Weights of a small masked spectrogram model.
Model: 14.4M parameters, log mel input, norm layernorm, activation relu, num experts 32, patch size [8, 8], layers 10, width 192.
Rows from block 5 of a small masked spectrogram model, named by matrix and row number. Rows with one number within an expert belong to one neuron, the router's apart. Each number is 200 + 40 x the weight over its row's rms, rounded and kept within 0 to 999. All counts start at 0.
After each expert's rows are labels from the 100 clips, of 14976, where the router gives the expert most weight on average: "band" is the frequency band that holds the peak. Only what is clearly more common there than usual is listed. The data: short pieces for a synthesised band: melody, chords, bass and drums. In brackets: how many of the 100.
# router: router (model.blocks.5.mlp.router.weight, 32x192, trained with AdamW), inputs 144-191
# up: expert up (model.blocks.5.mlp.up, 32x192x192), inputs 144-191
# down: expert down (model.blocks.5.mlp.down, 32x192x192, transposed), outputs 144-191

# expert 2
router.2,210,212,216,147,221,234,230,119,210,262,231,141,192,220,199,214,192,128,135,225,249,179,223,244,210,169,252,195,286,274,194,190,184,260,210,184,242,179,181,180,240,125,265,118,187,190,177,171
up.0,235,203,216,205,165,223,151,200,165,228,152,137,166,191,220,142,164,251,228,201,212,116,220,203,144,303,187,217,205,198,191,192,263,229,158,167,204,207,138,246,245,214,214,222,190,226,225,145
down.0,136,213,166,238,167,216,202,187,196,134,192,267,137,146,181,184,196,159,210,207,187,275,218,201,208,168,264,190,270,210,234,196,189,128,194,155,159,253,170,180,231,243,226,234,165,189,198,157
up.1,232,220,166,241,186,184,220,262,300,214,219,137,165,221,183,234,186,182,160,233,212,206,164,223,203,199,164,67,286,190,152,211,172,141,262,185,188,209,185,143,196,229,216,169,234,192,257,165
down.1,266,179,246,203,157,279,198,241,169,156,176,175,248,164,103,195,173,209,223,171,159,209,227,211,203,188,219,223,200,250,181,201,240,185,206,166,199,212,211,219,250,222,198,163,231,247,201,213
up.2,195,228,191,162,259,153,180,183,232,184,214,222,264,215,213,132,156,176,235,245,198,174,199,257,231,168,175,185,189,181,229,190,151,294,231,218,168,173,269,144,243,190,252,167,221,221,218,218
down.2,178,196,214,148,154,192,185,203,177,229,163,175,150,187,205,175,197,165,209,221,180,226,166,136,245,218,239,185,228,186,238,197,204,320,212,185,265,115,247,226,214,194,144,222,189,167,194,173
up.3,160,198,168,196,137,218,241,134,150,211,197,172,172,200,223,148,224,162,217,191,204,233,190,182,220,150,234,200,195,291,148,180,223,192,144,230,221,267,204,211,185,168,210,195,192,266,239,232
down.3,152,195,152,216,169,211,171,174,177,202,279,217,180,229,146,178,196,230,208,205,190,211,241,243,271,155,247,136,192,245,193,193,145,198,228,142,202,161,212,248,120,189,217,227,201,154,156,144
up.4,212,186,225,157,180,224,178,176,162,191,148,230,223,114,142,204,289,174,164,109,269,189,171,154,234,181,199,199,202,178,206,213,167,170,195,191,200,237,219,181,190,227,251,199,196,207,153,224
down.4,183,223,168,203,227,245,149,170,181,228,216,194,197,235,260,101,146,148,242,261,177,178,215,221,215,168,169,173,241,150,200,222,218,202,151,209,195,194,221,250,195,221,192,220,231,243,164,239
up.5,233,283,226,190,146,204,185,277,141,227,206,249,181,180,213,183,304,256,224,222,143,169,182,139,184,166,180,209,175,202,248,209,164,215,228,221,287,198,275,170,154,156,194,171,169,151,197,212
down.5,228,250,126,198,196,168,180,231,169,253,190,228,149,222,179,256,180,211,183,156,214,286,224,200,171,228,191,178,177,282,158,223,245,166,150,283,177,197,206,158,242,214,236,207,199,268,273,153
up.6,162,130,198,218,242,274,163,229,171,132,201,196,192,174,157,234,210,210,243,163,190,137,167,219,243,177,222,182,191,144,207,190,187,254,176,178,247,214,210,192,237,190,225,243,197,203,181,179
down.6,219,184,195,242,142,226,144,193,269,248,196,149,214,137,177,200,222,254,163,226,200,176,151,225,116,128,198,269,230,136,217,250,244,188,235,170,195,219,185,218,210,182,226,245,150,195,248,233
band: 1000 to 2000 Hz (33)

# expert 15
router.15,279,225,141,136,282,134,176,220,182,153,155,169,192,226,169,235,214,164,178,238,171,171,232,299,231,186,246,179,197,142,193,184,210,174,207,153,163,174,161,194,241,104,248,198,149,191,149,133
up.0,282,211,193,247,186,185,214,143,165,239,161,167,304,100,197,130,219,228,188,221,155,219,250,171,180,166,259,198,265,176,227,174,174,181,228,212,173,233,187,198,180,225,155,188,208,199,205,182
down.0,247,187,200,224,236,178,181,142,240,232,257,267,195,138,269,267,219,166,219,211,144,220,137,144,230,289,255,201,185,245,241,204,232,194,211,185,206,245,131,271,177,189,222,173,241,156,174,123
up.1,208,251,151,239,133,176,165,168,232,198,267,174,152,180,209,251,204,210,221,145,196,211,225,247,147,152,276,176,179,123,249,166,155,216,262,233,194,183,221,155,266,142,257,144,210,157,184,214
down.1,243,237,176,209,185,195,104,259,158,204,183,215,133,212,213,267,232,130,222,136,221,206,233,170,161,154,150,127,249,216,201,179,224,213,205,211,229,243,159,273,273,148,198,233,148,300,196,248
up.2,271,149,203,224,229,191,187,171,218,240,205,222,186,180,170,198,232,202,190,176,247,195,186,179,229,277,158,199,229,100,172,251,164,156,172,193,176,184,196,206,208,258,204,158,159,198,227,205
down.2,157,182,248,180,246,173,191,247,146,143,192,205,192,155,214,198,260,153,175,218,283,176,180,238,171,180,247,210,252,179,310,189,197,179,153,246,182,155,240,207,227,206,147,232,199,215,177,154
up.3,221,227,195,167,219,152,148,190,157,102,170,207,230,271,269,223,200,186,148,280,233,192,198,247,189,167,167,237,266,260,166,238,155,217,197,134,171,207,171,206,254,196,242,186,201,202,259,147
down.3,205,232,190,228,195,190,132,201,198,135,198,185,181,154,148,206,195,155,215,173,229,117,230,215,166,144,161,153,192,164,270,172,156,141,199,170,261,182,164,172,170,220,257,243,251,158,211,179
up.4,181,218,139,195,166,280,277,214,224,165,182,142,198,219,206,196,254,178,217,134,129,188,233,204,193,273,202,202,124,180,249,226,183,132,194,205,264,222,127,269,291,128,247,216,283,221,171,142
down.4,241,210,275,183,254,79,217,200,228,148,186,248,187,109,213,190,197,188,159,191,226,198,247,225,168,205,194,166,158,245,225,240,225,192,231,202,141,168,193,157,200,220,225,165,213,219,209,161
up.5,158,207,229,222,248,139,145,196,216,213,234,149,297,229,146,230,240,301,156,177,255,151,182,159,221,198,122,218,166,190,227,251,210,177,152,214,171,167,213,231,270,167,252,210,222,229,241,173
down.5,205,230,170,158,150,215,200,212,176,256,169,156,174,234,115,197,156,196,202,265,194,181,219,182,212,216,154,196,201,140,214,110,184,188,237,261,195,174,197,155,103,136,188,168,202,138,225,120
up.6,195,224,237,137,169,238,145,206,229,221,224,209,190,196,163,176,235,221,225,221,183,132,191,251,233,234,193,172,73,194,241,246,117,216,138,185,140,166,147,290,192,239,240,73,236,194,207,135
down.6,262,143,153,215,123,234,159,252,204,172,230,137,267,205,161,223,213,166,203,127,194,261,177,164,147,225,126,281,223,200,188,222,151,202,199,276,168,137,210,119,191,252,142,188,237,212,192,207
band: 0 to 250 Hz (82)

# expert 6
router.6,127,169,196,214,182,174,207,211,269,198,182,223,185,180,188,208,162,187,218,231,170,197,225,206,183,225,240,104,138,171,228,215,194,145,202,180,246,221,170,167,189,219,194,197,212,216,234,284
up.0,200,130,195,181,219,212,210,140,299,154,210,247,221,151,252,229,116,143,157,189,170,165,130,249,176,161,173,195,214,209,252,234,159,146,147,149,251,210,165,243,190,187,200,178,178,203,178,209
down.0,204,196,122,200,244,242,220,193,168,193,222,273,158,273,180,96,170,251,218,164,213,173,170,209,171,102,177,212,203,183,165,254,231,195,161,163,229,139,247,226,234,268,221,238,251,82,211,173
up.1,234,201,134,239,222,138,257,202,190,197,170,170,209,172,276,194,202,189,210,155,269,186,248,104,92,166,258,198,270,208,237,205,189,207,170,225,167,276,255,227,217,208,230,132,217,183,213,266
down.1,163,232,192,187,259,242,258,267,246,236,223,294,201,275,135,192,170,125,164,136,176,168,178,199,85,187,196,205,192,222,244,235,194,202,230,191,157,176,208,154,187,221,154,134,102,172,193,186
up.2,227,241,297,182,189,267,152,181,228,215,224,180,218,221,187,194,163,180,162,264,185,244,186,140,248,113,227,237,145,203,250,217,215,210,183,189,125,199,234,186,126,239,269,216,200,249,257,186
down.2,203,219,200,200,143,247,193,194,130,137,203,133,176,186,231,172,229,186,228,201,215,266,226,189,167,205,223,237,210,215,261,178,100,218,227,194,111,157,193,197,220,166,231,221,248,165,104,167
up.3,91,141,181,171,199,246,177,171,226,222,166,245,193,258,169,191,159,176,167,161,171,201,117,222,260,209,194,228,218,171,207,179,190,258,190,275,234,229,175,181,271,299,192,233,171,228,127,178
down.3,188,193,217,131,173,255,205,213,194,192,244,116,193,313,203,98,247,243,169,238,206,188,256,186,221,209,220,164,218,233,226,215,273,237,245,208,239,164,171,240,250,227,198,273,253,184,241,240
up.4,196,207,250,224,138,215,194,170,201,238,184,91,219,203,210,139,209,234,156,149,164,216,182,159,282,190,189,202,209,200,238,230,155,243,227,108,277,294,239,263,152,120,164,194,229,168,197,307
down.4,220,95,160,103,156,188,305,201,240,211,321,230,143,265,199,177,151,201,301,218,223,199,211,122,221,180,238,209,216,211,271,194,212,245,212,142,195,172,196,196,197,179,157,175,187,184,168,128
up.5,201,191,225,226,187,180,178,180,237,180,246,166,224,206,229,189,172,207,192,119,229,192,201,227,197,232,113,142,181,204,178,151,230,176,171,252,190,162,206,125,232,232,144,206,188,162,207,189
down.5,252,213,151,215,205,183,208,229,205,180,235,184,207,245,255,227,165,188,162,251,212,202,155,249,256,241,178,215,252,166,184,197,231,183,230,218,196,173,209,184,238,232,195,172,201,231,188,164
up.6,160,127,179,211,235,211,199,229,215,184,199,267,283,214,197,228,235,216,214,213,245,186,301,231,233,198,257,242,230,199,193,179,247,219,261,209,201,216,121,187,151,160,161,151,222,246,232,180
down.6,215,133,175,210,173,168,136,213,292,145,214,219,254,278,208,243,179,243,172,209,211,131,255,148,167,196,159,188,205,193,262,125,212,179,216,179,209,163,237,248,190,158,230,139,222,150,164,218
band: 0 to 250 Hz (64)

# expert 11
router.11,207,130,182,172,181,182,228,203,212,221,226,216,187,229,182,216,232,177,136,154,182,217,234,200,232,142,166,196,245,176,171,223,150,172,87,134,261,172,179,237,241,177,265,171,194,181,164,194
up.0,205,148,262,147,151,193,186,267,188,254,169,224,243,233,200,216,182,218,193,129,171,198,241,183,151,75,195,185,284,181,211,192,207,146,242,217,183,197,260,192,206,192,229,208,179,278,184,158
down.0,206,170,180,79,220,185,214,170,319,217,229,152,252,163,164,192,198,149,225,165,121,181,239,166,203,172,148,206,259,126,224,247,209,141,250,212,155,175,170,170,174,140,208,192,143,217,216,216
up.1,125,223,238,185,165,261,174,229,199,229,128,187,232,171,205,272,212,220,177,166,215,165,169,264,142,99,160,177,152,150,219,205,152,261,217,197,230,187,234,210,195,171,236,201,198,194,188,205
down.1,202,215,235,230,213,235,143,251,222,119,144,257,245,220,235,242,176,179,141,177,204,230,251,240,186,181,179,133,139,182,156,191,119,177,218,180,117,190,146,202,248,225,220,203,256,162,157,232
up.2,289,218,248,186,186,163,203,107,160,291,200,219,230,143,205,166,221,240,203,208,205,215,198,214,199,197,199,171,231,196,228,267,179,199,139,183,296,204,151,185,235,183,215,232,236,164,234,183
down.2,158,180,145,205,279,198,184,259,176,177,184,133,153,252,194,216,150,247,200,230,248,202,180,114,162,173,242,206,182,189,272,184,168,198,170,187,170,259,253,170,183,113,188,205,187,194,144,244
up.3,225,197,256,213,195,223,225,227,186,194,289,193,188,258,187,187,187,218,180,161,249,199,206,272,180,208,168,297,143,144,250,199,145,185,203,205,188,259,136,196,195,181,162,207,190,220,197,257
down.3,240,227,211,141,246,213,177,273,252,215,198,165,281,123,186,204,178,239,197,162,122,183,209,135,243,206,209,152,202,209,241,194,112,184,183,214,200,238,112,234,220,239,193,232,229,220,188,160
up.4,162,149,231,261,256,172,135,182,197,161,153,236,285,124,110,220,257,270,213,245,106,120,203,220,208,178,259,237,208,129,232,159,209,271,266,293,198,141,163,233,251,256,230,226,243,183,237,227
down.4,228,176,243,164,243,177,247,160,231,202,192,243,233,174,243,275,224,147,164,168,182,234,175,133,207,201,241,231,192,205,166,213,164,167,218,254,219,250,165,187,189,182,196,229,226,196,228,151
up.5,175,195,238,192,189,250,180,218,241,190,203,224,209,190,209,167,193,229,203,204,125,159,177,118,208,234,224,219,249,209,187,230,214,201,168,152,156,155,171,185,188,155,188,166,224,170,145,330
down.5,148,176,202,216,201,253,184,222,150,143,139,267,197,256,251,158,251,164,238,220,199,169,171,265,267,251,159,223,221,207,185,159,277,266,238,229,204,192,164,162,191,163,214,128,181,167,217,167
up.6,178,192,166,235,234,243,184,238,128,157,154,218,198,223,141,214,245,203,195,259,224,146,242,219,242,147,143,252,279,270,223,250,232,200,207,178,211,234,201,147,242,180,152,176,155,206,132,202
down.6,203,138,171,186,123,194,221,171,136,192,204,226,202,170,189,182,204,232,170,223,199,209,153,256,185,233,253,178,155,180,180,138,160,193,155,147,180,166,220,198,194,227,145,239,118,198,184,161
band: 4000 to 8000 Hz (54)

# expert 25
router.25,174,212,185,135,204,179,198,231,243,130,205,233,173,160,185,270,262,159,180,270,138,237,235,271,135,209,244,186,169,213,172,192,150,206,185,191,151,148,193,221,239,166,254,183,200,173,186,245
up.0,174,185,221,179,225,177,198,171,136,170,159,93,251,245,249,169,182,244,235,197,253,216,211,268,155,154,246,135,170,111,168,215,230,132,154,165,140,164,236,140,118,183,181,234,173,230,246,159
down.0,198,194,210,138,178,135,155,238,164,267,218,189,157,173,226,181,255,234,229,198,254,148,224,229,187,242,219,250,123,249,178,147,256,222,179,178,192,186,203,156,214,171,190,225,197,251,220,193
up.1,237,182,230,177,182,175,219,209,205,213,178,210,199,167,216,210,235,188,207,238,194,125,165,166,173,251,197,271,178,183,198,170,169,228,156,225,256,262,134,265,178,107,190,190,210,230,207,142
down.1,245,213,199,205,216,159,250,104,129,193,125,180,208,196,182,155,278,231,202,211,129,175,212,223,229,250,198,244,237,323,215,187,102,165,156,284,174,227,223,233,176,210,232,179,223,164,200,158
up.2,228,138,147,174,278,213,207,237,168,290,246,192,148,155,205,260,223,210,168,280,212,250,180,146,156,105,260,187,205,255,172,150,175,216,245,189,193,197,151,187,228,166,217,198,161,192,183,281
down.2,227,116,168,231,153,191,203,167,251,182,202,227,194,95,211,213,227,172,207,263,181,241,200,264,215,163,180,201,181,138,232,197,183,122,262,154,212,212,275,195,227,214,195,175,203,204,166,180
up.3,145,155,151,144,178,191,205,280,193,161,163,291,176,144,202,135,113,178,201,223,211,260,252,156,255,224,207,258,199,174,161,147,181,248,162,226,138,189,226,209,194,235,233,165,264,171,239,193
down.3,167,224,208,160,247,228,232,183,193,176,252,233,232,212,228,166,232,263,146,203,171,269,212,224,267,150,199,187,150,231,233,163,155,245,150,165,294,204,181,191,182,191,103,151,219,185,158,218
up.4,227,151,226,239,157,193,291,155,244,127,186,136,212,233,137,218,213,239,125,218,198,145,130,224,155,273,198,189,314,219,304,144,164,220,229,267,226,189,216,270,167,279,224,155,250,251,234,226
down.4,201,241,239,235,172,236,245,239,216,221,233,210,141,185,198,197,233,166,255,233,186,203,169,137,183,154,195,208,189,204,228,274,190,126,221,152,204,195,192,203,191,182,237,223,161,227,214,187
up.5,215,279,235,154,202,194,168,273,185,237,163,137,145,174,194,209,160,117,259,277,197,126,199,231,245,208,121,173,172,214,188,241,229,175,158,148,150,184,151,228,121,230,203,198,218,165,244,170
down.5,154,193,133,238,211,230,185,201,178,181,148,236,209,128,218,181,156,273,247,166,131,224,174,127,150,214,180,212,230,201,151,270,230,199,202,232,201,244,208,168,138,183,222,192,210,169,195,190
up.6,212,175,151,210,212,193,189,181,212,178,233,182,253,216,124,209,186,279,151,252,163,241,246,204,226,189,158,224,185,203,223,256,188,238,203,201,255,246,257,271,242,268,193,194,250,142,183,215
down.6,195,253,198,126,173,193,219,232,215,211,203,205,232,164,158,234,175,206,186,147,167,140,295,232,150,231,198,221,172,204,156,216,193,229,207,262,295,209,239,288,192,236,210,202,182,264,204,261
band: 250 to 500 Hz (70)

# expert 23
router.23,238,150,188,190,183,138,230,174,206,213,156,156,214,244,123,271,194,164,180,208,232,178,166,266,192,140,215,248,166,228,168,171,204,156,241,211,214,171,178,171,194,185,207,154,189,236,168,174
up.0,298,214,180,149,200,217,204,185,184,175,259,250,191,263,280,199,216,173,255,208,215,173,272,125,250,205,210,170,122,163,268,195,217,162,208,171,210,176,203,228,204,265,167,178,200,204,176,243
down.0,225,197,207,274,242,229,215,163,203,264,278,225,219,169,133,205,154,142,206,214,219,174,236,201,228,196,172,179,182,178,281,200,192,201,130,248,181,131,203,181,134,175,184,258,125,257,270,203
up.1,122,249,208,127,230,167,230,224,282,218,191,149,220,178,157,150,221,138,192,152,250,164,220,199,198,200,245,201,202,235,202,202,212,198,167,198,198,156,194,163,200,162,176,204,127,146,119,102
down.1,206,148,178,246,223,205,206,209,164,220,173,157,160,213,225,200,222,193,273,150,220,235,235,166,246,191,198,235,263,224,159,202,247,116,224,243,219,207,202,164,271,143,155,147,209,111,219,176
up.2,249,182,171,251,169,159,178,155,209,244,169,150,230,249,218,210,162,276,209,263,318,202,215,141,241,229,271,229,161,182,212,220,200,240,188,161,154,199,186,157,264,238,170,269,223,160,197,160
down.2,224,191,149,155,177,192,190,88,294,154,260,189,169,190,217,195,192,235,236,195,229,155,245,174,195,182,222,206,207,134,266,185,174,195,235,224,179,235,180,202,240,240,206,208,282,169,211,245
up.3,221,167,161,193,127,175,242,243,185,186,203,226,194,166,203,236,207,264,225,230,219,150,151,251,93,173,212,225,214,208,148,170,232,203,128,134,153,129,209,248,167,255,219,182,90,182,216,194
down.3,243,134,144,221,237,184,194,179,196,154,181,251,192,229,184,218,169,161,165,193,149,277,206,216,217,314,185,169,154,226,197,231,212,267,262,216,248,181,146,240,169,201,205,207,182,258,188,133
up.4,198,137,106,208,153,181,140,206,279,193,164,203,253,206,209,175,150,194,171,225,195,227,223,179,216,172,168,153,237,167,283,178,208,282,192,268,286,225,216,243,197,198,219,197,199,249,171,201
down.4,192,284,167,152,256,190,148,161,263,181,184,190,147,182,156,211,196,190,167,212,152,191,199,137,251,113,228,208,135,130,254,209,138,230,198,221,249,135,245,228,171,270,125,119,163,238,235,179
up.5,200,195,231,233,215,163,207,165,133,117,278,194,207,140,204,152,207,180,237,120,230,196,162,214,239,177,141,238,217,243,178,280,169,218,219,259,220,214,213,204,234,223,190,280,172,196,242,289
down.5,207,202,193,200,269,182,172,220,216,273,294,192,251,195,195,270,170,190,232,226,176,159,189,252,271,173,235,238,279,187,201,213,173,146,241,174,176,196,205,278,145,187,288,327,116,162,114,150
up.6,180,203,250,195,188,178,170,147,204,151,144,206,179,176,220,179,227,252,230,236,117,202,107,223,239,250,225,238,218,194,105,160,206,192,221,154,260,177,178,194,202,226,222,215,236,168,194,180
down.6,139,246,241,205,194,244,146,258,309,148,181,216,222,227,258,216,94,184,218,228,189,205,162,172,192,236,235,277,232,254,215,228,222,203,218,129,170,176,220,217,162,190,230,216,254,205,102,168
band: 0 to 250 Hz (85)

# expert 29
router.29,234,239,208,200,196,243,222,202,267,223,256,225,225,222,176,228,243,202,188,185,217,143,213,269,266,222,184,238,221,233,202,215,210,187,164,137,208,212,195,139,265,208,210,149,208,220,146,191
up.0,193,147,227,142,232,188,186,267,131,177,148,198,189,234,242,213,203,233,198,198,241,204,247,220,199,222,171,159,237,231,201,218,176,202,242,137,208,217,206,224,218,164,175,138,190,169,227,226
down.0,186,211,207,209,201,177,159,269,189,117,283,155,138,181,175,214,250,110,198,213,221,182,245,221,138,211,186,199,251,234,181,141,128,204,197,197,235,140,173,178,196,154,227,244,182,216,202,241
up.1,266,215,198,197,229,198,192,152,314,193,175,155,187,192,234,222,242,160,267,153,213,167,154,125,151,250,185,214,240,202,166,215,157,240,146,224,189,177,243,241,219,189,144,266,214,224,152,221
down.1,173,200,204,249,248,254,192,176,273,141,264,204,295,196,226,242,179,175,233,267,172,150,144,135,152,215,169,201,210,202,214,199,236,188,141,211,163,154,126,263,160,135,212,221,130,217,177,196
up.2,227,226,217,224,206,195,160,251,178,142,244,115,179,196,227,210,120,145,176,166,247,181,220,233,210,230,204,171,217,178,232,183,219,214,245,219,272,176,284,186,244,177,200,232,203,183,172,191
down.2,229,204,192,216,206,203,234,146,208,162,192,120,186,139,171,305,157,135,196,154,122,219,177,241,217,180,227,180,218,178,198,229,195,125,156,201,260,175,217,169,254,221,228,215,204,246,177,271
up.3,161,201,185,198,272,184,165,214,220,180,138,156,149,273,174,168,233,281,271,194,173,271,198,192,221,183,160,179,186,190,178,288,200,211,188,234,171,276,192,232,186,222,231,152,179,144,268,214
down.3,217,223,242,261,141,152,208,187,191,228,274,285,214,187,249,183,193,186,227,208,289,256,217,248,187,194,239,186,218,191,139,152,207,197,240,263,109,188,194,149,214,167,235,207,234,155,159,162
up.4,233,150,155,162,209,185,185,227,202,208,186,165,129,246,121,197,206,282,183,197,231,203,197,198,213,192,205,177,194,270,264,161,140,179,212,188,155,251,216,178,176,192,190,202,186,252,216,189
down.4,196,203,167,250,254,186,183,207,279,167,248,201,166,148,193,232,168,203,237,163,158,183,117,173,176,209,198,220,223,189,207,192,171,172,158,86,164,197,257,230,198,204,207,200,224,162,201,164
up.5,225,228,275,238,152,183,208,252,164,222,143,212,228,179,152,87,194,233,226,181,159,89,204,203,224,240,249,174,224,168,210,143,213,177,203,165,83,236,183,210,177,117,113,256,180,175,172,171
down.5,208,203,178,181,217,121,214,252,170,172,140,233,206,121,214,230,137,268,236,203,233,218,112,127,242,138,185,171,228,187,180,176,172,176,240,187,207,197,230,134,211,224,235,78,209,209,197,163
up.6,190,270,201,305,172,227,276,203,199,263,199,198,163,193,213,218,180,172,225,234,228,166,294,211,152,276,146,151,246,239,231,184,223,224,232,197,146,114,235,180,291,225,180,181,198,211,156,238
down.6,225,225,217,175,223,261,235,168,172,200,234,263,179,211,218,179,201,222,187,226,163,260,238,216,234,175,230,217,214,175,257,214,236,235,154,258,164,303,219,150,241,237,191,190,186,167,173,192
band: 0 to 250 Hz (45)

# expert 4
router.4,139,228,200,179,197,157,213,190,245,165,222,200,219,246,214,176,197,150,252,179,236,205,214,235,207,171,168,221,206,218,236,194,209,156,167,168,218,154,135,209,191,173,236,176,245,201,171,182
up.0,236,177,214,165,177,172,222,163,240,237,185,234,207,249,148,178,310,163,202,229,201,195,288,191,209,200,182,195,136,206,236,204,231,186,202,255,230,116,229,162,217,172,208,176,236,250,220,242
down.0,228,170,206,261,252,214,193,243,236,114,317,165,200,145,169,194,201,261,153,199,169,211,202,264,199,191,139,249,167,230,145,177,179,187,299,200,152,175,199,260,153,208,228,236,265,137,234,204
up.1,143,167,249,118,233,192,173,102,201,187,119,190,182,207,220,186,239,222,188,208,229,133,130,176,207,264,247,208,182,207,223,281,241,198,226,147,210,149,234,235,189,216,225,243,197,172,235,156
down.1,159,186,249,176,275,160,134,201,158,214,286,163,172,220,214,206,214,222,184,197,190,166,238,202,178,130,138,109,236,225,231,187,171,192,216,242,218,217,207,265,185,213,187,241,267,206,212,230
up.2,222,243,198,197,249,46,227,290,157,152,118,206,235,195,154,139,291,220,194,165,199,190,201,168,189,193,167,297,158,310,226,185,214,234,141,181,265,190,247,179,163,254,151,253,158,237,167,204
down.2,136,180,202,187,225,240,214,226,193,233,196,229,169,147,188,275,172,152,190,176,282,177,178,234,235,188,179,272,278,273,204,165,174,163,186,287,165,179,190,151,314,180,172,210,141,173,217,212
up.3,218,206,170,194,252,219,204,217,230,185,174,198,230,185,231,165,209,168,179,173,207,270,202,188,198,159,194,294,151,136,326,202,244,170,203,222,219,232,225,235,165,203,310,154,245,223,199,199
down.3,186,202,229,253,171,215,206,185,157,209,219,193,151,193,221,127,229,274,191,177,162,196,163,77,184,194,185,207,209,167,229,215,206,218,216,243,260,256,121,160,170,163,230,227,273,198,222,260
up.4,199,162,242,163,154,213,197,199,181,131,197,146,187,250,202,261,178,142,140,209,195,200,239,112,243,233,160,206,226,98,215,228,141,155,129,142,143,268,213,210,163,149,241,190,180,220,176,192
down.4,213,270,242,202,267,205,266,205,269,180,162,163,221,213,115,210,83,186,242,118,172,206,221,185,164,206,204,184,233,157,250,259,177,253,227,189,201,197,211,241,220,268,203,173,208,251,134,201
up.5,198,234,236,159,164,213,278,178,213,254,222,294,156,162,179,235,199,217,180,155,223,206,219,184,142,201,224,129,276,196,217,174,187,163,138,185,222,131,184,157,232,253,168,183,239,135,232,145
down.5,195,188,208,271,160,236,179,194,162,244,224,132,120,202,209,262,187,193,167,93,194,202,290,198,175,204,180,241,139,172,211,166,171,192,241,221,213,250,224,234,234,178,198,229,190,208,316,202
up.6,236,274,199,239,166,241,225,203,195,229,207,231,177,241,212,172,198,175,175,183,194,192,239,150,182,220,135,130,224,169,183,186,220,208,212,240,199,200,252,204,181,236,201,277,220,199,272,238
down.6,212,237,206,199,237,230,185,240,141,244,223,147,270,231,226,233,159,205,164,192,234,236,154,237,198,168,207,194,229,234,292,194,254,207,220,226,211,202,192,218,173,109,205,144,148,162,217,150
band: 4000 to 8000 Hz (51)